config.toml
conditioning = "class"
targets = ["side"]
cond_dropout = 0.2
fused_qkv = true
beta1 = 0.9
eps = 1e-08
max_precond_dim = 1024
epochs = 21.4
Rows from block 5 of a small class-conditioned image flow-matching model, named by matrix and row number. Rows with one number belong to one neuron. Each number is 128 + 24 x the weight over its row's rms, rounded and kept within 0 to 255. All counts start at 0. Numbers have three digits each.
After each neuron's rows are labels from the 100 images, of 14976 (inputs lightly noised), where the neuron reaches its highest value: "colour at peak" is the nearest of a few named colours to the mean colour under the peak; "peak on" is the class under the peak. Only what is clearly more common there than usual is listed. The data: simulated grey scan slices of phantoms with and without marks.
# fc1: MLP up (model.blocks.5.mlp.fc1.weight, 1152x192), inputs 0-95
# fc2: MLP down (model.blocks.5.mlp.fc2.weight, 192x1152, transposed), outputs 0-95

fc1.64:164122097103127140101160133121117158125138104129132160142136133174113162127153151131099189108156160162116117145197110138139100136124173140100139122137148140087144124175104135204120076080146138137148172110146180141115155168142134121115121083150161122157136123096152130130148135139142134178
fc2.64:143145125135148142160119122124105136127147104108157131127091137137071111143143095162137166140108167125148129112137159146163097157110151138131108180112118158087132126165133111153105091103121178149116183135162130084107116174131108136121154083135136155111116131110155157150132110146145112100
colour at peak: grey
peak on: soft tissue; bone

fc1.148:117097118112146129173149093140150136124157126140127120125150138107084100111117114116142132144117118142127098137123136152094136180088134154181111137102090127145145109124144154118113092094125111094084121147154092131122155113121098151108116158072194132109097156122106119116113120096070129080
fc2.148:132104092123120126124129118149084094088163120116114120130144126137146147123176097090147125150115101122137118130122138152139152099139102159151143134133100145152075127109133141117148152112134098163118152152161115110108089125132109153141117112100133140115107156125122151172106133092089139084
colour at peak: grey
peak on: soft tissue

fc1.599:115159097115148128111106106105144143146148164129133109123170148139106099133137114135099104144164131172100138153142132124199125116137107119120123078157132141128117135167136112125134146186111145146112133127134096167160153085115131150123125147104118135184121096177135135114137123105146159137
fc2.599:136135152130139144079088134122106155147110138138164150150157112157110132131104098098102126135126092134118115147131083133143082160126168123122096129135137175125109111127083160142162093118119140131119111116141127170131113126091094124120092168129127147149135129131151130160137102146092135120
colour at peak: black
peak on: air

fc1.593:127151134159105143159144108144095149136124123146131126094091157141119110098136082086111130113112172125114123162113105151097088145097113110073103167148132046133138101112116132144106112098146106135106111113119148126107098149150138133128164146148133135111134146111143112145130143091124126114
fc2.593:116138093102106090125168094121080098161099088145159120114145129128098174115125123104122093119118135106131101145120138095122098119132133135150148092088185150143121141082149159140129115105155141153118065097141118161117081135128145153127080140157109155128121120139126151082128108152125144131
colour at peak: white
peak on: bone

fc1.139:130130147066107078115135102137144076106149122128130158112100176096152137113067145109092111118111115156138134148177179122109195153143150134116112128118126129155128083160083127085141104123132118123154150153155139106140155111115143139148117160164144164152167146146106135150112118171123115106
fc2.139:130188129133166137080105133130130143161146143134161102123150138123093138081121113139117155096132087118090119112116169137140150141121130177134112120150166103126161140116097122141150132104137106147139161138144117152137136082121141115135112151103108178167184133153118137122149158148151133143
colour at peak: white
peak on: organ; mark

fc1.719:121119105127156123118111133133085141156082157120109103125122128134125123134157118145132096118125116117128103136104117144144161088084122131169124162098147130109155135114116138163088187111128084167133151129109113175118174067116156139143111132075192137110104136161110184144151123138146115111
fc2.719:122084140120125130093121099121122117117144161152159114105094137138116175139153133135107122106126183128142142130113149134111149129161136106135159110110170184159124119153134168146172123167109128178121098134131165126132130108133109094129091111137155109113163132136115153137152136112101118133
colour at peak: grey
peak on: lung or cavity

fc1.367:157136133201140142152087132126149091118162135111136137149136118151148117121136114123160131090107115179125132163127156157109119151156134169105129169164149160143118173158099156137193115114152092149134103130104149094112104114102140138158117158101139138118135101109111101113090134099183137153
fc2.367:120146141127132091073091138157135104112107104117131103108097132131143118111144122157111156069113118109149147176122127119159123097094144127132112062137107171104102144088117124130129106124094108109135136111148091139152130133120110096124155122137143152136124146127072142098102141069092125122
colour at peak: grey
peak on: organ

fc1.487:109157162107135126151142116128163116125110166165130099138125166116121124142122088107142144127095154155137132132132146137131129107105125141113128115123121085120149125089154182103100097116145148141106142141138066155135148135124155146094167111141136103097152116145108126127124101151139109139
fc2.487:105156140118134141138134113157127152138130077103115140132126125144167108132079120146063171103133114142121100129107115104096146164117118113126151085108113088151099114123114126143100144104117144170130173155122124159141108139150127139145095104141110114098128114107125139169124141141126178125
colour at peak: white
peak on: soft tissue; bone

fc1.496:157140096147159133166140150125135151127093159173122136124135135163140142140152139077125101110143128145129120143173133137156189183121130119140146147118122086122145161133115151170139149132115091143122150117132134113081108178106162116105076147121130150165129083170127145135161144153150156133
fc2.496:152095123120109152111134130148122115151065102151145145147104115118118094120131119123125154130133071143119107143138118102138131137172142123126103107121159124140107116128131124150114085151142159147124122119141127168129125133132141140144091103126114149127117096130094142155163127137087171116
colour at peak: black
peak on: lung or cavity

fc1.410:159154116124091107139118112157113150166103148180143160122123154108130141142144120080155158086112119123108163121070158150084108149139094090074125074127108119129154151130110155114122108150097147127155121137122129081139106147150117138125099138115119101111138114092135086117162107098101143162
fc2.410:138088129128100119152151115072134136159183124176106154125133136110099115117122101128150172135139114096138129157131151127119110110091097090134091103095099133122188124147113147127119090127163139125128133126116105097112137134122148144117235158122144123088157142160122147107109086102154137109
colour at peak: grey
peak on: organ

fc1.624:116171117077162140123088152146172147090151149170133084108142123108126140145104127127110121133072140155145120118144148154143093161120125137202114153110124133103177138147094135157132127148133136134126093122159097134114123136142140128144141127108195125134142108123152142108126138124111119107
fc2.624:155063168142128105074189114093112113127185112118161141141142155150165129103120085107126121123164154126118170138118029114180101124142211130146169126120120158102130125127101122136146138155096114132141094131141143106112134114172114138124171137150072148111152136136129134114125136129148107158
colour at peak: grey
peak on: lung or cavity

fc1.439:125085131152108145163110107149142109123118134152132087153111121136127141142102127096138143113150139099080128150112132128162138113091165098097149131097125155124199142180105082166168170146122108125121097150158071139132090133159142174158113145143104131103080123135155114135137147130137125099
fc2.439:115113165196098153113158104150087140161130111166136150095116131145116122129113126093128135122095119148116134123096130132166101123146162112150148157109124147117134150138131105124122112096173151136118138159114109180159093141148137126124137118130154135154096135120140147081167111117118127133
colour at peak: white
peak on: bone

fc1.649:140130122134160086144145143125165124094164172146131124118100143130141125136143127117137072152129160123103110099047173150161133100115136198101141188119165105154144113117126153137174076111147105135134147114137102156148125207135121118108085161146111132109121167142134150134159111121159127124
fc2.649:146201141133122140100166140158127111133055123156119132107088120121107115137156158123113146111094113137089142109168169128140141132176086125117184158123164134143154120170151129123137166133129123112128059139103118118114123143109143131129108096162124126143112122127141122077128132118122127119
colour at peak: white
peak on: bone

fc1.733:135152141126128127088108089126154113126105139146110085160131094121113105118112170157143139112122120109110121152124153116096189207117151152142106135145162058119132122119129137126126149106141136136125133101143105145119152139125127111112130130150101124128141107133133120080100143130178134115
fc2.733:135124118153124131136118137111167122169122130110150122109102119104109117145134094096133133111141101113155121075122149147103086054109095134130148135093150110094121096156150110147130131126105134113100164120134117120180122138124139127141179110165128159127098137130115095110122161095159107082
colour at peak: grey
peak on: soft tissue

fc1.227:154124141164061150143115095107150118134066098156117170110140135158135148121160119145121066107127189130085107143132106102104131107120117134098132126177116151158082135114125099132118153136168087119135141106115110100096139133131124103109109154136137147098185127135128133142106145130096147130
fc2.227:070148126140092151136115136162133123124168168130124140142142113139141122094146117122101142091122154142104105146102151134158140176143104154144117147070160148160103153113124088141121084112091116130134104127160137134121131131141146122130069154115184137133119140082125106156115164137100126153
colour at peak: black
peak on: air

fc1.666:159118127134182129155132135129125122117121135144122125148152135122100142148113144118117129126120099127108152106113137097099111115115185122113146132131090092152148111105153132112108160147110108108119140157137161109097112048134145154117104095117154091126147099160132144124188097105111106153
fc2.666:101149134130145145109198103160120105119123167132141143123077133135160105170182132126139119111156124130123088114122129098098148113113087156107125085114132132122125128162146123108133140062133117118135179149127122128156099112144154104118070118179109116115127140119141149129135178086143140168
colour at peak: grey
peak on: soft tissue; lung or cavity

fc1.713:130147139187139117165105099124128104147121136157096127133084130150120142124102118108145108139130081098096148145166125129091126140101124120144118145127106156127105118152060117135105101095152177087136118118150147161131109144132165148138133130134128101143111095080159140112074106118176159109
fc2.713:137180141148113115153163152097108117121145071131090097114109121171116133159122159180137137128135116143140094142145124127112122125167148128140151079149087145049123122088151113151147138168149118129109095123146122122132119116106095147143127159128131154108133179124124142105112126081112161117
colour at peak: grey
peak on: organ

fc1.728:130193079174113143132110104133088143113143155118144144144100158154131125139141160139110127134157118129096110140173108120145160122138113117125144115079130186160139095173112106146165144107131136102130098112144176163106128148146124115122070133104096123078144132109137115126148151136158128166
fc2.728:128101132146127133152170132134139118113159190099086101122099170149085105119129135121158103140095129125095139136151099135173128106135141108108162154154079127132135140140109133130124102130153139107116124106129131119134110119129094121138153104140137118138118138098139153164135143094113150128
colour at peak: grey
peak on: organ

fc1.184:134146114145137122110099079108059130117159107104125148123148141148136140122141154135104144125129154149155121132076147133129192116138140132097151107117132125069109110144118141161130125150146106144115089135128139139152099099139137117148142118121135132102153094204137126137125068077129122173
fc2.184:131154116147147102175169111096102123108143099116124102119092117155140140111107152104138177149130124130149119139131130120147118126098117131135123101171109127122138139128161103132144103134153145150122112111132117185182142130128170097108145104167121133123122133098109130158112164143140107127
colour at peak: grey
peak on: soft tissue

fc1.53:116122130127142158069096147120099118123158095110163136107135159149124103128129086150154132156122155088115114142112148127112105087108177126098116123107129059150183138081087140093157131135131128099165130094084141151127148114116141120114137116106146137134159133105184137121128151084161133115
fc2.53:092154121089135135112154121140114124127065098128139151106116117127106089159087156119131107165102148161132100097148180153116132092168126153138161095135116208104096125161124142110147133149126102120158111070114113172126139143115114124133099136156130099105122116154140145103136109100108143146
colour at peak: white
peak on: bone; mark

fc1.238:123132138154146157139138145115074135116147090145095106138148184137154111114162117091117120118117167116129158088159164113124128101109145167105113091124150111156096117112095124149127178107112110107097082132097173155109131115118149155126186122094153130127183134158125118093085139119172121154
fc2.238:127141141164116106141132133116134116136121155161138175167181095082123137130128093110166111107108158151134122112139100144149101127115161116164126155129113105127120131165109146109095109138145144158103132120120150121129141131152095149170236122127142125100162137125116143172114121136102150087
colour at peak: white
peak on: bone

fc1.442:122164114170126126147111115158149106109144135083115102153119097118116137124132144185113107143125144140147128141144122126147078134115117113165120138131166117107175122107153142120088134106172103110139117133145079139113133067100145109110147096164124114152111148134134166122139114088170109128
fc2.442:149072147152141111100116141125151179164133160110087160141152113146141154135147165120133165096090161134142120108094131114135125065182135141127112151125083103077116131169103109151096122090110158089122147112116147122126150149147153149119166086095151144136145137130157145157147122128154132103
colour at peak: grey
peak on: lung or cavity

fc1.518:093098114152131139100145134113118133140161163121165136133096112111108124162115138129145158173148151155135140154117119137136110127150092105148131104150119123164103093135138133132143117191097171149107126122121124134134155072158137102091178106107107144132114113125127117073110154150174151105
fc2.518:135126147142120106105169109090105137144085125163097130140114113111127111118105158150144209161138099113172143142115105125123050108097145129080112127152123146169106135155121155148131117135149119104117112137106125158146116108154100090136216162144133147143098117152116132158106135147174116160
colour at peak: grey
peak on: soft tissue; lung or cavity

fc1.16:109157095138145138130153101132161098136100178120112099168088082135119086109149110134078099159165089101131139166086131158153118121105107134143103117162140104124139103117161124140135098127113120109169129110139110114153088177103146140089114140162170141129129111179123159110098142141128167105
fc2.16:130129119149121120170131122079133124134118131175181128128111121092102136113155186148141097126141150128136102116136124152121084149115104172134092132119113171121096124125113127147135119148134146108139144109147110119131140122135145115160196117095143120117095108121056153177141144085168083124
colour at peak: black
peak on: air

fc1.44:118117145145154143134145148123121141075079095116111092117147137132131146085104115112124106114106141122103132092129129150099142078126127167098114135135181079141125137120119138113133163142128121096151108143143134104124116107134139125127119122103157167140118163119165179122132105110145131154
fc2.44:117159124129136104101107126170109135102134115167193119103069139142154145111136129089142113125156187119078113127167117102074123127160122162150156171118114169181123122156141128130081099164125126147137128149151173115130131113157164106127082135165140126130142160117123115101189112106121147083
colour at peak: white
peak on: bone

fc1.133:137171126180068183149116158154127155093120156145143107114124121094108121109140125128119147119149176118132114117177146137136099150132130129170137189136109136113119134160110111128170141090155095145103095132096175128145146141113134072105144097147097117130102110137164150125123140132132116109
fc2.133:104077114106134159132175141163149156126115150128088151181069133136144134122125131131140147134150138166121116095130110088181105177165146129151134125124153131115119132166117128170158136116131125103148104112156141119115111134138149116124095127163141151125084130094200136141114085145135119113
colour at peak: grey
peak on: organ

fc1.292:141106110092169139163103142149101139111127120086094099133110124123122125135101118104165154109121132124188127114099152158090105157173118160126125083105145162073123135106143158148128160110156123151134110136154165116122109149130155154110125094137141140074121134100146179123155117092154150122
fc2.292:136092086125174112133142133130155117160112151083160124200168101103090127147075124101112158118121147144125111148103151137139153150105129154112089133162146157129137140041112162112167112157133114136098145078102107136122108141116139136154104104172139131163114151134152136090097133111094156150
colour at peak: black
peak on: soft tissue; lung or cavity

fc1.337:100141124160147120127102124136085124177114122073087131142093126126108115104148148128159127176121095124117132173106149147108119122104139160087130141106161159156129110147119141126138136130124135124114127123142152146138134156127129114158181130134118135119084146130157132123130164145110142096
fc2.337:124100132145116118145149086125148104174125185113132109121110127133149100109146107117093090142105118137102132161131117138175133138149111148101076150112129127093100126138143174142149134090156118122101127128151148124152111145117145100119123099138093146108083101133127128099139133141116144116
colour at peak: grey
peak on: bone

fc1.424:117104119114094155127143153128141158103115117143135138130122136101132125132101134146144107111120121119106122109114112147087108081084107115202174124106153187122098103139115174140109133176126087109103155131112149129110139131153124176113083129128102139117106124130133139115145127159162151119
fc2.424:159115163157118151136108155134110160102119131165109132152097158160103140097115137152153173112129132120116126125124126129137149147164071144140117131131166181118121096086140109121130102119126117168087131146171143183131124138088149133109091138077160157114129130079104092132132131152119137102
colour at peak: grey
peak on: soft tissue

fc1.493:146146133134124105106121117135148116119170128147146084130137136142147116134074180109112117134153128113086132118131093125146153136118154173135117139113163130111149128156116085149132181122111089111078127150145116097123074076137126133105131148168114143106099111135141093116141105110167118095
fc2.493:108154126144102114145204125149134110178131102150113121120151105125143157103162152053129129143153137112097140117105114097144095122115087112135145121096165187147123155131122125128134136116153135130117135105140141134115111140079140156119081131163133135160130176154117123115173107103115125132
colour at peak: white
peak on: bone

fc1.374:101125120120095134152128121130153099142159135109142141135154135106099105152101130150167162130136133100089159153150126156138128128095125092102101076087113157135116147148097134127150101145134130114127098154139085145127137138140206159146172072114132147127133129109131130115143178067119124075
fc2.374:125165116113079139137083169160097163145143096118151116147098124150132100105099110137155140109112152118108103158130114083101161140168105160130104155089145175144138151128145106107112161085172147134115109163128108130154161097105153134091148099101071136102131129116145120105128133148149157124
colour at peak: grey
peak on: organ

fc1.488:147092167142187112118164135141118160127157107126118122149118140157122126135126104147153117099163127154090137131104130113154100103073177144136149139134088147130149142119107150142155077084165105076102170148135099161095156082120133124148113073124138161145140126110139137156133096145142116134
fc2.488:123127144120117149131146141151111123104109073117112124103114130161137112141109145115168166149128160146131162118145113154159127169124117149097163123148121170072132132107120130105159111103106129112138125174193116097165107140125127144098098095103112166148117163118078118145101138128136116134
colour at peak: grey
peak on: soft tissue; bone

fc1.456:105172126171105096174174119131123127120106143147148155131174156119126150112152090121102125110119142129106157137135106171096125125179109119109087170140161114171133107127140099112135131137135189104122161149128102134113134132120133100135147163121120114158162168176147134128167149150089131130
fc2.456:142090133150099129146140122186083124195150179121149105140101125127157094079129128111140102099153101109093143128082128127150125134114135152121102108097185112132154111142118129181155140143137153116108168137166128139100180139156121106112077115148125121135138099108115150174129128178129118129
colour at peak: grey
peak on: soft tissue

fc1.661:104087125163206162146127113147107160095111127148118098108139139117182114117124103154144129137094131134119119140093160133110095168165170140150128135123112130113165132131092102119159108128133094112091137142103146153094119170119126170128165104103139120114119144178102141119165120148101118141
fc2.661:145144133113112193153191124122101143146125180096127175149108118137149133132145153142106137146088153093108142096137110131138150171095098109135181157110128177120131128096108132092139095119122113132103158156090155151154121132153166147101128106169145132121124101097090143138126109103143124114
colour at peak: black
peak on: air

fc1.585:161163114120129077116129141145090141145106119134134154125178096105138144117085130137117160123166129112147104145122149126158084100121082138086120120147141136138169125175123183178113097157143133137155134150100088163071157148127136133121144118187133128155134099150141146150143102138135148127
fc2.585:113082123159104131137102138148129141163170101098142124098101114133095132137102143130130150135120093097112154155101114122165095161130102135174070125103104149103137142094125098169167132133150106145114125085134120153118135128117121122116087091116101149133125161161127116115090145123114155143
colour at peak: grey
peak on: soft tissue

fc1.513:142111120079163134095125112149186089157167132170127101119127133093129112130151144130122112129142166116153119112124168098126148128085130189111121145117109072083120102113138128157114110125133111147158137145147128147165126120126140159119094160192192122174128131152150182146122143122085152093
fc2.513:130111137136132126122150142141073119104092133107135139117137100137082136144102160147121163139128108123116115129131153147114119124122097142135096101177107100158142113112114172117142138129147092124137096125131124140115130124110114120107123118058101108114163131112135120117100145071123124123
colour at peak: white
peak on: bone